config.yaml
train_examples: 195000
translate: 0.06
tokenizer: "word"
vocab_size: 54
encoder_activation: "silu"
encoder_kernel_size: 3
decoder_norm: "layernorm"
decoder_head_dim: 32
decoder_parallel_block: false
momentum: 0.9
nesterov: true
orthogonalizer: "polar_express"
Rows from block 4 of the image encoder of a small image captioner, named by matrix and row number. Rows with one number belong to one channel. Each number is 128 + 24 x the weight over its row's rms, rounded and kept within 0 to 255. All counts start at 0.
After each channel's rows are labels from the 100 images, of 14976, where the channel reaches its highest value: "top examples" is what is common among them. Only what is clearly more common there than usual is listed. The data: drawings of small networks of dots and links.
# p10: first pointwise conv (encoder.blocks.4.p1.0.weight, 96x96x1x1, standardized in use), inputs 0-95
# p20: second pointwise conv (encoder.blocks.4.p2.0.weight, 96x96x1x1, standardized in use, transposed), outputs 0-95

p10.3 [108 124  89 132 127 155 154  85 125 110 135 119 120 117 134 122 145 121 117 156  94 109  91 136 120 130 145 114 119 111  97  97 117 105 165 130 118 115 129 132 191 161 132 132 152 123 157  94 101 141 146 105 117 120 125 150 192 122 143 127 158 133 162 131 148 127 169 132 125 132 194 141 165  70 129  99 118 112 123 185 133 103 127 127 166 114 133 100 118 116 113 150 127  80 139  95]
p20.3 [124 108 128 141 145 115 131 165 131 100  90 138 122 105 107 102 166 136 122 129 112 110  99 143 127 129 124 117 106 152 124  96 113  90  98 114 107 111  92 125 126  98 109  79 104  97 133 103  96 124 106  68 136  86 115 110 117 152 122 126  72 150 103  95 131  97 138 163 139 135 133 104 142 164 123 153  92 116  92 108 162 124 114 115 165 138  96 142 147 120  55 120 120 116 106 111]
top examples: nine dots; loop

p10.52 [126 121 141 121 157 123 129 144 125  80 108 119 103 132  94 131 126  98 200 117 148 130  84 155 119 111 102 133  99 117 107 156 123 128 119 140 117 136 195 113 160 100 116  90 147 135 137 111 119 107 105 193 163 115  52 109 121 116 127 131 151 109 154 135 126 132 129 121 157 123  87 134 137 143 109 120 147 131 116 119 131 166 169 140 107 118 128 143 146 111 151 104 158 146 167 140]
p20.52 [127 125 139 153 150 130 148 115 164 139 151 134 153 153 125 119 129 114 137 143 123 133 125 161 124 124 105 129 147 149 134 149 119 133 138 143 122 155 135 130 122 142 102 128 149 143 105 136 148  89 154 118 182 149 106 161 159 123 113 125 108 106 128 104 110 126  95 118  67  78 113 129 173 144  63 112 122 193 163 108 121 139 131 133 127 113 189 146 118 179 140 128 180  96 131 161]
top examples: star

p10.66 [159 105 163 132 140 139 166 114  75 144 106 119 123 189 142 106  98 119 123 115 132 104 103 130 156 156 125 129 162 113  91 163  91 164  98 133 123 173 113 123  98 134 148 113 146 142 137 147 123 128 147 124 174 108 115 161 148  96 126 124 147 126 106  99  69 146 116  97 128 139 148 121 112 151  91 120 146 116  89 130  85 135 151 138 129 144  83 109 129 148 167  99 124 155 142 147]
p20.66 [160  86 108 148 176 160 103 130 126 101  95  94 128  79 133 118 128  58  95  90 142 112 131 135  86 140 112 105 109  87 116 109  62 107 140  93 143  94 109 152 155 123 139 131 125 108 106 144 122 141  89 102 121 111 139 138 108 145 149 175 123 122 126 125 128  97 128 104 129 135 138 116 135 109 115  98 135 129 126  74 157 113 106 170 147 144 117 136 112 138 112 114 104 113 139 134]
top examples: purple dots; red dots; complete

p10.21 [194 112 126 124 115  90 125 187 148 132 103 132 116 137  96 123  72 147 105 144 131 137 107 127 165 128 119 143  88 121 143 156  51 133 124 112  97 131 149 137 155  84 111 133 193 171 119 162 120 123 143 110 121 129 114 108 119 137 137 139 130 126 137 108 176 108  94 163 134 143 124 127 109 167 126  93 125 119 117 142 118 143 106 130 132 107 123 132 155 155 136 146  93 118 112 139]
p20.21 [ 69 138 156  14 115 103 153 102 119 132  79 160 132 150 168 123 117 150 173 103 113 131 129 139 131 129 128 124 116 148 131 102 150 106 139 137 146 113 112  87  95 123 138 177 142 153 113 155 117 134 123 125 101 114 115 114 119 147 119 111 164 131 129 159 154 120 150 144 116  91 133 116 114 123 125 117 117 139 115 155 153 114 152  82 149 139 134 104 107 106 125 143 141 122  97 121]
top examples: five dots; purple dots; grey dots

p10.1 [118 117 131 121 141 121 166 138 167  98 117 117  81  92 135 134 118 112 143 179 168 107  99 161 144  82  78 126 148  93 121 138 136 113  94 140 154  84 164 117 134 120 150 151 104 152 150 124 116 117 150 181 196  91 135 115 162  97 111 135 132 102 136 119 130 109 140 117 135  87 143 114 107 152 133 136 112 112 186 130 132 136 120 138  95 116 111 139 134 132 149 104 146 116 132 151]
p20.1 [154 168 144 111 109 137  90  57 154 157 148 165 157 130 153 154 167 130 142 100 130 137 138 118 158 118 126 118 138 134 148 119 145 163 138 134 109 129 157 122 128 122 151 119 139 106 131 114 181 127 149 130 126 156 140 174 146 127 143 123 153 167 173 157 129 188 118 143 132 117  89 143 143 191 135 125 126 131 104 115 136 126 148 152 110 185 142 115 111 164 138 156 143 158 129 123]
top examples: star; laid out on a circle

p10.93 [142 150 104 130 119 189 119  98  94 144 143 120 131 158 122 106 128 184 115 148 155 111 106 157 161 105 123 105 120 145 138 100 128 102 132 123 141 123 143  83 123 104 130  97 129 148 104 117 114  95 158 146 143  62 136 130 140  94 136 119 127 144 174 118 167 111 129 199 108 122 157 100 125 143 146 129 116 109  94 127 111 142 137  94 129 114 140 109 154 123 187 134 158 100 111 136]
p20.93 [112 138 133 108 117 108 143 101 137 141 126  90 133 171 115 120 135  84 143 139 158 184 111 128 109 118 156 136 128 152 136  84 111 116  86 156 128 152 130 123 157 101 132  94 104 130 122 109 136 132 140 104 138 121 190 155 116  77 170 169 137 174 129 120 147 129 117 131 143 140 126 121 133 111 105 104 123 130 119 129 114  73 198 135 132 121 132 110 165 131 143 132 140 184 156 153]
top examples: star; grey dots

p10.44 [134 125 165 115 136 143  79 123 117 144 136 102 133 139 108 120 162 118 129 138 122 124 133 116 116 131 105 124 150 131 116 117 128 127 116 138 124 127 143 133 142 151 152 132 129 124 119 131 125 145  78 135 112 129 141 137  26 125 143 123 110 131  88 113 148 143 135 117 119 130  54 143 186 127 213 126 147 118 173 129  77 116 144 130 120 137 157 142 174 121 104 136 135 127  92 135]
p20.44 [150 117 134 145 112 114 140 135  85 162 114 131 119 144 155 130 146 145 133 143 116 145 141 118 141 105 116 154 187 145 131 102 165 142 144 131 120 149 139 111 141 125 144  99 107 142 131 129 103 114  77 144 140 148 188 138 146 117 132 133 116 122 132  78 147 101 112 188 117  90  97 110 132 126 128 172  87 101 163 119 146 128 136 104 117  89 141 108  95 143 182  86 107 182 120 133]
top examples: complete

p10.61 [134 144 108 131 120  74 216 142 106 114 104 136 136 136 141 130 136 150 118 134 136 123 153 141 132 145 199 104 160 110 168 136 102  80 136 129  89 125 126 143 137  70  96 108 151 155 141 110 120 130  76 148  94 111 132 120 133 127 142 153 119 140 130 172 129 129 106 137 105 143 117 133 113 142 155 123 148 127 130 113 108 150 134  83 148 125  96 113 121 164 132 128 162 125  91  99]
p20.61 [ 79 136 140 161 152 163 105 161 138 173 114 162 142  89  67 129 146 132 140 121 116 122 129 171 154  96 116 126 137  79 147 113 145 144 108 104  92 172 116 122 137 129 128 100 164 126 145 164 118 152 162  98 131 124 157 133 152 161  92 119 117 171 113 155 106 160 123 125 166 154  96 158 127 147 147 126 117 124 165 142 122 140 125 138 152 161 107 108 127 103 115 125 107 123 111 160]
top examples: grey dots; five dots

p10.31 [190 146  87 110 106 124 115 129 153 124 139 126 172 118 133  94 104  99 139 149 157 124 121 170 122 113 112 117 128 150 168 132  90 129 150  95 150 131 107 102 103 129 116 124 108 166 142 144 147 160 110 123 153 124 125 139 133 124  62  67 112 132 138 117  97 139 142 120 111 111 150 189 152 147 112 138 127 137 109 139 159 133 129 118 136 177 132 119 127 100 113 120  85  84 149 166]
p20.31 [138 135 185  50  96  85 124 142 124 127 110 103 176 154 126 111 160 138 100 119 158  88 121  95 133 126 105 121 154 133 175 130 106 165 171 137 137  98 156 109 161 125 119 145 129 123 160 130 155 139 114 108 125 146 111 131 151 114 125 152 131 115  97 141 117  92 124 125 133 129 123 121 156 121 124  58 117 117  93  93 129 115 149 154  94 104 136 128 108 116 146 134 133 143 173 124]
top examples: brown dots; five dots

p10.57 [123 131 125 129  74 136 138 125  99 147 127  96 147 172 152 142 122 126 157  90 113 178 145  89 140 144  61 124  91 150 123  63 120 154 123 127 122 106 163 137 143 131 100 145 121 130 164 125 121 104 107 148 103  77 135 156 171 101 142 104 155  97 164 102 112 108 142 145 123 137 142 129 153 139 135 148 125 113 162 140 127 145 113  71 111 151 120 154 137 129 101 137 132 153 140 125]
p20.57 [169 103 170 125 136 160 181 111 141  96 104 122 113 112 128 135 155 118 138 133 137 150 147 121 131 173 139 129 150 155 127 152 145 137 124 129  98  99 106 134 131 138 122 102 146 102 160 125  59 136  91 113 134 153 131 157 131 141  73 138  96 152 181 202 138 155 125 110 125 168 117 157 125 103 139 137 150 149 116 153 109  92 130 139 114 130 137 135 130 141  97 136 135 169 149 139]
top examples: chain

p10.88 [165 100 125 148 151 171  99 113 111 145  85 157 179  96 130 103 112 140 111 159 152 158 138 152 121 140 147 114 126  88  96 134 105  91 128  97 108 140 133 132 104 106 103 118 105 105 135 127 117 159 135 117 118 138 116 139 145 119 182 120 122 126 148 157 136 127 117 159 119  67 146  99 129 148 137  83 108 176 126 111 113 124 116 133 119 157 154 169 103  96 158 149 146 171 131  90]
p20.88 [136 138 113 127 180 137 145 130 120 143 116  50 130 100 139 128  66 155 141 125  84  97 104 116 119 120 111 113 109 149 136 121 122 152 184 137 126 146  98 175 145 154 140 100 115 123 119 130 160 149  90 120 142 158 150 176 135 138 157  74 127 162 120 145 131 154 124 116 139 120 119 131 132 151 167 132 109 124 139 150 143 125 118 123 122 166 143 123 145 116 137 111 114 149 200 131]
top examples: five dots; grey dots; black dots

p10.48 [144 127 137 127 177 134 146 146 106 132 131 192 127 151 142 138 148 145 134 144 137 114 121 129 148  89 115 123 161 186  92  88 108 120 134 102  83 119 117 145 144 151 166 144 137 105 105 121 130 117 121 152 130 104 126 116 106  99 162 170 101 135  54 129  98 174 185 113 139 111 160 130 132 124  88 100 117  90 144 128 142 129 141  99 125 112 145 131 147 119 105 128 132 101 114 106]
p20.48 [157 136 125 137  90 118 114  93 113 130 147 169 119 146 117  97 131 153  96 114 121 120 129 104  79 126  88 137 130 107 128 154 150 119 143 102  94 137 120 145 149 111 108 122 127 139 159 118 126 121 136 145  93 132 158 109 117 129 121 173 163 177 125 113 140 141 105 138 103 129 130 155 109 104 136 185  78 144 103 158  73 133  88 141  84 141 136 105  67 129  78 124 103 131 140 129]
top examples: star

p10.59 [108 177 136 145 120 134 129 109 107 122 124 137 116 167 123 151 126  92 146 155 135 129 150 161 139 138 114  97 142 143 154 152 105 138 152  92 126 195 117 120 146  98 127  96 135 103  89 101 108 149 149 147 123 106 123  79 171 136 122 123 123 151 117 180 143 113 139 112 118 121 142 120 137 145 146  77 134 114 122 109  93 146 143 147 101  98  86  88 116 100 121 119 111 161 140 196]
p20.59 [137 100 109 111 129 151 169 136 100 104 133 127 128 139 112 134  60 140 174 104 126  81 126 157 153 148 138  93 136 106 101 128  96 101 150 106 136 134 145  60 129 142 129 148 113 150 188 102 106 150 147 146 143 126 105 134 114 121 113  72 192 102 115 140 114 111 142 117 121 131 123 119 128 100 146 146 160 148 125 114  89 128 138 124 133 127 142 164 103 156 153 135 152 116 158 142]
top examples: grey dots

p10.67 [174 163 136 139 121 162 121 141 124 135 115 111 115 152  93 121  80 156 143 125 146 119 112  97 125 116 146 118  82 144 152  61 109 122 184 123 116 142 127 143 103 123  98 103 123 164 119 167 136 149 127 122 156 152 135 114  73 148 129 155 125 142 143 154 137 135 125 153 109 138 121 135  90  72 174 104 101 123 114 132 153 101 141 119 107 175 120 121 145 153 144 142 127 110  76 128]
p20.67 [104 147 158  66 114 156 118 124  98 177 130 149 143 120 108 152 155 113 137 120  98 104 121 160 130 129 114 141 144 142 157 109 119 112  75  97  97 148 135 117 150 121 130  76 141 115 114 148 102 124 149 140 125  99 148 121 103 101 108 104 153 157 112  96 148 105 109 116 141 164 163  91 126 138 152 152 167 132 129 159 133 185 124 139  99  99 148 146 129 160 114 183 103 146 127 136]
top examples: red dots; brown dots

p10.19 [146 136 158 195 144 125 155 108 149 119  92 107 131 135 107 145 112 105 113 129 110 125 138 118 129 124  99 133 138  73 132 149 145 123 141  99 140 147 133 133 124 137 114 124 178 123 147 102 152 159 125 156 141 147  86 135 148  79 128 101 145 138 153 126 120  80 105 158 112 120 112 133  89 105 106 126 171  66 128 131 154 132 138 159 159 108 141  87 140  86 113 171 117 117 114 174]
p20.19 [170  93 149 117  93 129 139 127 123 152  59 135  96 116 170  99 154 219 138 141 155 112 164  86 125  87 136 133 129 131 124 122 104 119 144 133 151  98 116  95 161 143 119 105 104 144 134 129 132 109 132 131 154 163 115 139  97 119 107 123 149 118 152 141 111 148  87 124 125 142 111 133 146 134 112 130 166 137 133 124 151 154 159  71 137 132 126 148 112 151  98 141 150 126  98 128]
top examples: five dots

p10.0 [133 125  42 102 184 129  76 123 115 131 106 119 153 147 113 120 114 148 137 118 162 135 183 108 115 152 108 116 147 154 179  94 133 127  49 128 153 125 103 130 156 117 155  96 143 122 176 140 130 134  97 113 131 154 123 100 150 142 123 124  96 134 149 122  86 101 114 138 147 129 156 116 145 116 134 141 138 135 156 148 150 119 114 106 130 149  99 127 138 147 106 128 128 114 146 128]
p20.0 [129 107 128 121 134 144 101 133  95 126 130 169 121 117 131 126 110 134 132 124 138 156 107 105 110 144 137 128 116 135 133 142 135 134 119 129 111 107 107 130 125 134 142 126 144 125 137 127 171  75 110 146  83  87 190 121  86 167  97 114 170 160 109 162 135  67  65 134 113 158 110  79 128 113 174 115 149 131 129 114 157 137  86 153 131 121 138 124 105 154  82 123 141 136 154 164]
top examples: two groups; chain

p10.5 [106 115 139 133  97 134 168 139 109  81 125 137 129 108 149 103  96 188 141 151 102 130 152 102 128  93 147 101 125 129 142 134 112  56 151 136 144 139 129 130 172 162 145  91 178 120  97 115 144 133 161 146 131 118 106 108 142 125 125 102 127 125 122 118 162 127  87 108  92 136 167 154 162  95 121 151 136  99 132 160 136 125 141 127 152 144 126 131 183  95  99 107 112 134  98 125]
p20.5 [128 171 137 133 132 137 143 128 120 121 131 134 136 158 154 146 148  83 122 178 127 135 190 113  89 126 151 136 133 103 133 120 120 157 116 142 160 108 158 129 141 102  92 128 149 153 131 116 123 133 122 116  99 113 131 115 141 126 122 153 158 115  92 136 134 155 162  90 130 124 145 127 151 159 132 145 144 129 104 127 178 131  73  33 159 100 120 130 131 154  88 117 115  99  94 136]
top examples: laid out on a circle; loop

p10.73 [119 115  97 118 124  88 111 140 110 145 129 123 135 119 217 138 134 127 108 147  74 134 173 132 129 120  96 133 136  87  88 111 127 156 103 128 102 138 120 112 119  95  76  99 111 136 145 102 132 150 110 139 123 138 131  99 169 138  79 145 150 195 120 126 146 151 108 135 156 134 124 144 145 146 154  98 109 107 135 146 131 109 164 141 140 134 115 175 138 122 147 124 108 135 123 166]
p20.73 [ 74  91 128 126 147 175 122 121 103 117 148 131 118 115 144 133 116 142 143 143  85 173  87 137 123 133 135 107 101 179 131 119 117 129  97 121 159 147 115 120  94 144 115 142 127  90  88 119 132 130 101 111 168 135 128 125 122  70 167 137  97 139 146 112 137 127 111 124 110  87 144 120 141 104 143 147 172 130 139 123 135  81 110 111  89 139 130 161 137 163 160  89 130 138 153 183]
top examples: five dots; random links; white dots

p10.82 [126 127  86  96 177 109 174 115 132 148 149 102 128 160 148 101 122 163 143 131 143 141 126 121 135 140 166  96 134 169 130  88 145 156  98 118 129 121  99 103 103 135 138 122 157 110 110 125 108 111 124 146 107 103 115 129  61 107 169 106 122 113 112 128 151  94 135 160 133 148 179 124  93 159 122 163  96 127 130 105 111 130 114  88 159 147 129 109 155 148 111 147 133 153 180 109]
p20.82 [ 72 147 171 146 122 121 172 171 113  70 140 104 120 108  78  87 128 106 159  99 148 141 102 100 131 107 138 130 121 131 141 151 156 150 115 137 134 140 150 128 168 143 113 134 128 135 140  92 111 152 106 109 116 168 123 169 119 103 178 147 141  74 138  94 114 127 142  88 140 146 157 117 126 112 151 111 117 144  92 120 132 114 110 149 116 144 168 129  96 132 119 138 111 141 108 163]
top examples: laid out on a circle; chain; five dots

p10.51 [130 119 114 106 107 141 129 111 150  96 176 112 153 170 200 116 123 137  94 107 159 108 155 113 129 147 125 131  86 129 181 114 131 156 111 138  81 140 115 117 138 136 141 128 148 118 146 102 109 144 164 119 114 147  88 115  79 114 181 108 119 115 118 117 122 121  98 119 179 170 108 109 135 125 133 136  85 150 100 133 122 133 128 122 125 160 164  99 125 151 127 145  80 136 150 134]
p20.51 [154 169 149 147 114  94 151 142 137  67  89 127 139 130 110 118 104 154 131 119 117 133 115 149 130 122 112 111 121 137 131 125 134 133 113 148 146  94 143 133 129  96 132 159 116 109 118 139 117 182 110 136  90 105 160  99 103 134 109 146 164 122  65 159 104 134 103 169 139 147 138 143 175 127 123 110 105 168 116 129 179 153  96 133 156  72 101 136 181 144 124 133 135 117 142 127]
top examples: chain

p10.47 [130 118  41 112 170 143 106 163 101 143 132 139 137 167 138 145 143 159 132 148 101 122  80 111 122 109 122 119 153 161 153 151 121 129 155 117  98 124 102 121 162 121  85 116 137 135 151 124 115 139 155 134  92 121  90 107 113 104 149 139 147 181 115 128 132 131 177  96 120  99 170 119 125 123 151 122 134 144 142 103  95 102 143 120 140 148 154 145 126  98  83 101 154 155 131 114]
p20.47 [ 88 124 120 137 152 161 135 148 177  81 124 104 119 127 145 122 164 126 141 127 104 136 146 135  99 134 148 137 118 126 109 106 129 119 159 107 121  99 109 125 115 155 123 108 120 136 169 101 155 139 140 138 129 133 131 150 110 131 135 124 150 134 156 106 112 171 142  46 168 162  98 175  80 133 132  74 135 105 115 119 149 127 159 149 152 171 107 151 170 104  96 149 121 125 152 129]
top examples: five dots

p10.2 [ 94 127 143 109 140 131 121 137 100  95 119 120 177 142 188 119  98 133  97  95 111 142 124 143 147 104 152 130  83 118 129 103 103 154 166  89 115 137 135 118 189 158 121 137 136 124 157 113 132 161 126 134  69 124 126 129 190  96  88 149 145 128 149 129 159 123 108 109 148 114 141 116 153 133 156 139 116 102 135 129 125 130 119  93 172 123  87 150 106  89 138 146 118 123 162 118]
p20.2 [ 98 140 116 126 108 112  97 135 133 146  94 118 132 122 132 121 134 143 111  97 115 125  90 156 126 109  94 129  92 135 112 106 117 113 158  94 153  63 160 131 100 163 128 177 118 106 119  90 138 143 134 130  97 117  79 102  73 140  73 132 112  99 105 142 108  73 157 161 109 119 159 104 125 111 109 148 131 150 139 112 130 119 111 137 145  83 126 106 125 115 130 137 109  97 157 101]
top examples: nine dots

p10.38 [132 144  99 135 142 169 120 121 141 160  99 175 172 167 131 126 107 121 123  91 137 130 174 111 123 130 147 130 158 149 169  79 138 135  60 119 113 101 109 125 103 105 162 142 139  89 133  90 138  99 151 127 137  90 135 165 136 159 130 118 153  98 111 119 103 134  93 131 161 123 117 136 136 116 104 123 182 130  96  95 107 109 117 151 102 137 107 113 170 148 120 127 136 127 127 158]
p20.38 [131 144 109 128 106 108 129 142 155 128  93 109 123 125 138 145 122  55 107 159 142 137 134 155 148 153 124 131 134 169 109 129  91 116 184 120 163 137 158 132 106 116 108 138 104 120  97 135 142 156 181 171 121 131 121 142 135 146 144 133 111 128 100 165 141 129 114 160 120 123 118 136 131 154 121 127 197 125  74 155 105 114 120 110 129 115 134 188 147 153 179 112 150  93 118 143]
top examples: five dots

p10.74 [115  96  89 113 123 116 140  87 112 156 110  90 171 162 159 125  86 147 133 101 131 161 157  94 140 146 145 121 188 111 138 132 110  77  97 151  93 116 133 132 148 143 128 127 124 148 165 161 106 148 134 147 149  91 153 147 146 162 138 107  87 158 145 110 109 106 125 137 136 106 107  97 108 123  73 159 138 143 118 108 139 129 139 177 124 130  97 134 141 119 132 168 148 121 116 113]
p20.74 [164 131 141 123 123 132 144 124  96  94 107 155 129  79 105 141 172 150  71  93  98 162 104 151 125 149  90 116 104 140 128 114 115 131 171 141 142 166 145 127 115 163 147 142 120 115  65 123 142 142 129 100 123 123 142  68 105 128 154 157 119 150 114 110 132 108 113  86 147 152 143 101 135 121 131 130  75 118 152 128 114 143 124 111 119 143 125 145  58 116 108 125 127 145 104 126]
top examples: loop; red dots

p10.7 [122 111  84 111 127 124 196 113 107 121 120  81 109 104 128 100 117 110 183  94 132 138 148 160  89 144  88 116 136 140  96 158 109 137  75 141 139 111 164 110 170 120 128 140 140 122 147 109 120 106  92 171 177 115 131 146 107 119 146 120 139 118 139  97 132  93 154 161 162 110 128 131 121 135 119 146 133 136 163 113 127 161 114 160  80 148 129 129 138 119 150 133 116 137 171 133]
p20.7 [133 172 132 137 137 138 135  64 135 124 122 118 126 121 124 150 125 139 120 139 117 130 118 115 189 154 141 107 145 156 132 149 142 129 115 152 105 112 130 149 100 115 162 112 103 117 155 108  94 143 146 120 120 140 145 151 101 167  90 125 175  89 156 170  84 162 148 142  95 133  91 116 129 123 111 131 178 133 134 154 140 129 108 118 162 198 155 161 116 135 129 153 158 149 162 124]
top examples: star

p10.17 [135 124 132 134 176 137  92 118 151  93 121 107 153 137 120 115 142 122 118 136 124 136 143 104 116 131 118 109 160 136 152 136 130 143 128 128 149 143 112 142 159 123 102 134 119 125 132 128 126 128  71 126 114 144 108 112  81 127 108 129  86 138  86 131 136 129 133 117 118 128  97 127 191 129 167 132 148 131 191 152  22 130 132 141 152 116 146 124 200 128  99 130 139 123 115 129]
p20.17 [108 128 131 142 167  94 114 134 202 167 109  95 114 143 109 117 129 109 136 122 113 125 115 103 165 102 117 110 167 104 166 105 119 118 111 130 122 137 136 136 124 147 108 122 134 125 143  87 107 151 185 140 126 119 135 105 127 155 115 102  91 146 120 128 164 184 136 180 143 131 139 166 119 177 128 114 135 129 155 154 113 160 152 161 116  86  99 154 165 127 144 116 134 139  93 120]
top examples: complete; nine dots

p10.6 [111 142 100 139 160 130 163 167 110 110 125 109 118  81 115 141 110 124 176 143 175 153  92 107 146 139 110 156  65 117 132 120 121 114 140 128 139 113 186 101 155 106 154 137 109 115 116 121 144 140 129 124 167 101 121 119  99 117 170 113 129 134 173 134 146 104  98 155 116 131 113  88 128 131 126 122  97 153 150  97 143 135 151 128  80 108 111 134 173  98 111 123 137 145 126 179]
p20.6 [111  90 128 110 138 140 110 134 152 139 120 119 126 101 144 133 149 128 165 172 141 132 125  96 150 148 190 115 133  67 115 121 110 121  92 130 118 139 141 132 122  98  98 136 127 115 120 117 134 142 118 161 117 135 152 130 142 129 144 114 130 103 104 104  85 124 151 156 153 162 155 152  83 124 159 102  96  85 138  88 133 124 114 120 169 129  96 184 140  92 122 101  98 118 141  66]
top examples: star

p10.28 [138 137  95 118 144 178 123 149 137 138  45 145  75 150 118 125 126  82 117 115  76 141 122 137 137 138 163 137 180 145 108 137 139 115 155 127 168 136 168 128 105 124 122  87 140 119  90 127 111 113 151 111 122 138  84 139 112 177  93 123 129 134 106 114 104 128 136 129 124 135  87 110  80 142 143 146 119 115 136 131 143 128 110 163 127 148 115 137 160 120 133 138 162 166 145 151]
p20.28 [138 131 121 125  99 113 146  99 117 107 124 122 124 142 109 103  95 166 105 146 138 133 136 142  78 132 121 124 131 138 108 106 108 163  78  92 112 115 153 144 107 105 151  87 102 122 129 146 123 151  94 109 115 119 131 144 122  80  80 144  93 168 147  93 113 176  97 161 119 119 156 144 131 135 134 163  97 105 129 128 118 168 108 148 127  49 109 104  88 135 102 131 127 135 110 118]
top examples: grey dots

p10.69 [132 101 139 146 129 119 135 111 161 131 123 128 123 173 139  94 109 156 136 129 151  96 171 148 132 110 133 105 145 137 175  83 105 188 108 109 154 140 112 103 129 106  95 141 175 151 125 123  95 133 129 171 108 158 120 166  97  86 115  84 140 137 176  98 106 119 113 138 138 146 153 120 162 124  75 137 146 115  86 134 129 100 116  89 117 115  99 146 134 150 142 122 131 119 152 127]
p20.69 [139 114 146 146 109 123 121 132 133 101 138 172 104 102 164  91 121 212 115 132 136 165 135 113 148 177 145 119 128 123 146 130 157 149 119 112 177 130 110 135  97 109 137 134  89 107 100  93 161 131 134 101 142 152 171 153 135 175 110 154 138 152 113  93 120 109  77 109 133 115 125 118 119  87 113 130 132 127 147 105 124 101  97 162 121 138 127 164 163 137  88 149 129 118 139 129]
top examples: two groups; grey dots; ladder

p10.35 [ 91 128 153 135 113 114  88 150 121 131 114 110  91 121 161 137 135 115 128 189 152 163 133 133 140 120 120 135 119 113 137 111 195 155 117 123  82 133 117 138 141 116 111  94 193 148 132 174  95 134 128 125 108 104 116 115 126 129 142 166 107 101 109 139 143 100 109 120 145 170  98 124 145 113 134 110 114 134 122 111  46 138 142 135 126 145 102 158 141 184 141 128 113 121 139 126]
p20.35 [  0 116  53 116 217 184 148  62 141 149  68 147 131 127 129 134 130 137 120 106 121  93 132 124 148 124 142 133 125 147 113 135 110 132 122 145 139 140 149 104 123 104 127 105 124 135 109 143 112 123 110 141 113 133 114 114 144 131 138 119 134 113 130 134 130 131 116 144 135 142 134 131 123 134 144 119 107 123 121 121 136 141 129 124 119 131 133 156 136 122 139 124 125 116 123 123]
top examples: grey dots; five dots

p10.71 [126 128 121  97 167 152 131 146 133 119 132 150 128 151 125 117  84 161 107  85 132 106 122 140 169  95 175 107  97 173 141  95 102 145 135 110 127 106 116 133 157 141  95 117 163 131 119 119 112  70 138 108 131 176 105 112 148 113 178 120  98 147  91 121 106 133 145 123 115 164 179 139 155 141 127 178 136 113 143 138 148 121 122  98 130  98 104 139 132 119 136 158 136 124  81 100]
p20.71 [143  98 139 176 156 168 150  97 106 103 125  87 116 102 137 141 111 169 125 144 163 117 131  75 120 108 114 126 135 175 153 124 132 136 150 136 117 134 111 178 145 166 106 160 117 127 163 102  99 126 108 130 127 111 127 160 131 154 100 145 166  86 116 122 121 123 108 121 119 130  93 124 116 127 147 144 139 141 115 128  52 182 120 149 105 127 145 143 122 145 128 163 140 169 146 144]
top examples: grey dots; star; tree

p10.42 [127 125 109 158 105 128 117 142 145 143 132 100 140 136 123 123 124 135 159 151 135 148 103 152 121 160 142 116 193 140  99 120 123 112 148 123 130 175 130 129 101  91 114 100 120 107 106 135 134  93 146 153 127 118  62 173 132 187 123 137  77 128 121 130 102 132 174 143 141  89 127 167  85  93 130 141 105 108 116 130 116 137 122 182  97 145  77 138 160 129 128 149 117 123 117 134]
p20.42 [116 104 107 108 158 147 125 136 124 108 142 180 132 125 110 118 149 146 132 122  99 153 131 128 148 133 110 173 123  99 134 101 142  93 122 109  86 110 110 139 150 165 116 101 105 159 129 146 163 181 104 135 167 126 106 163 159 151  80 199  88 146 127 107 125 155 119 189 121 131 132 137 126 115 112 136  89 112  74 117 149 139 146 103 125 109 112 135 120 108 110 151 111 135 116 120]
top examples: laid out on a circle; loop; chain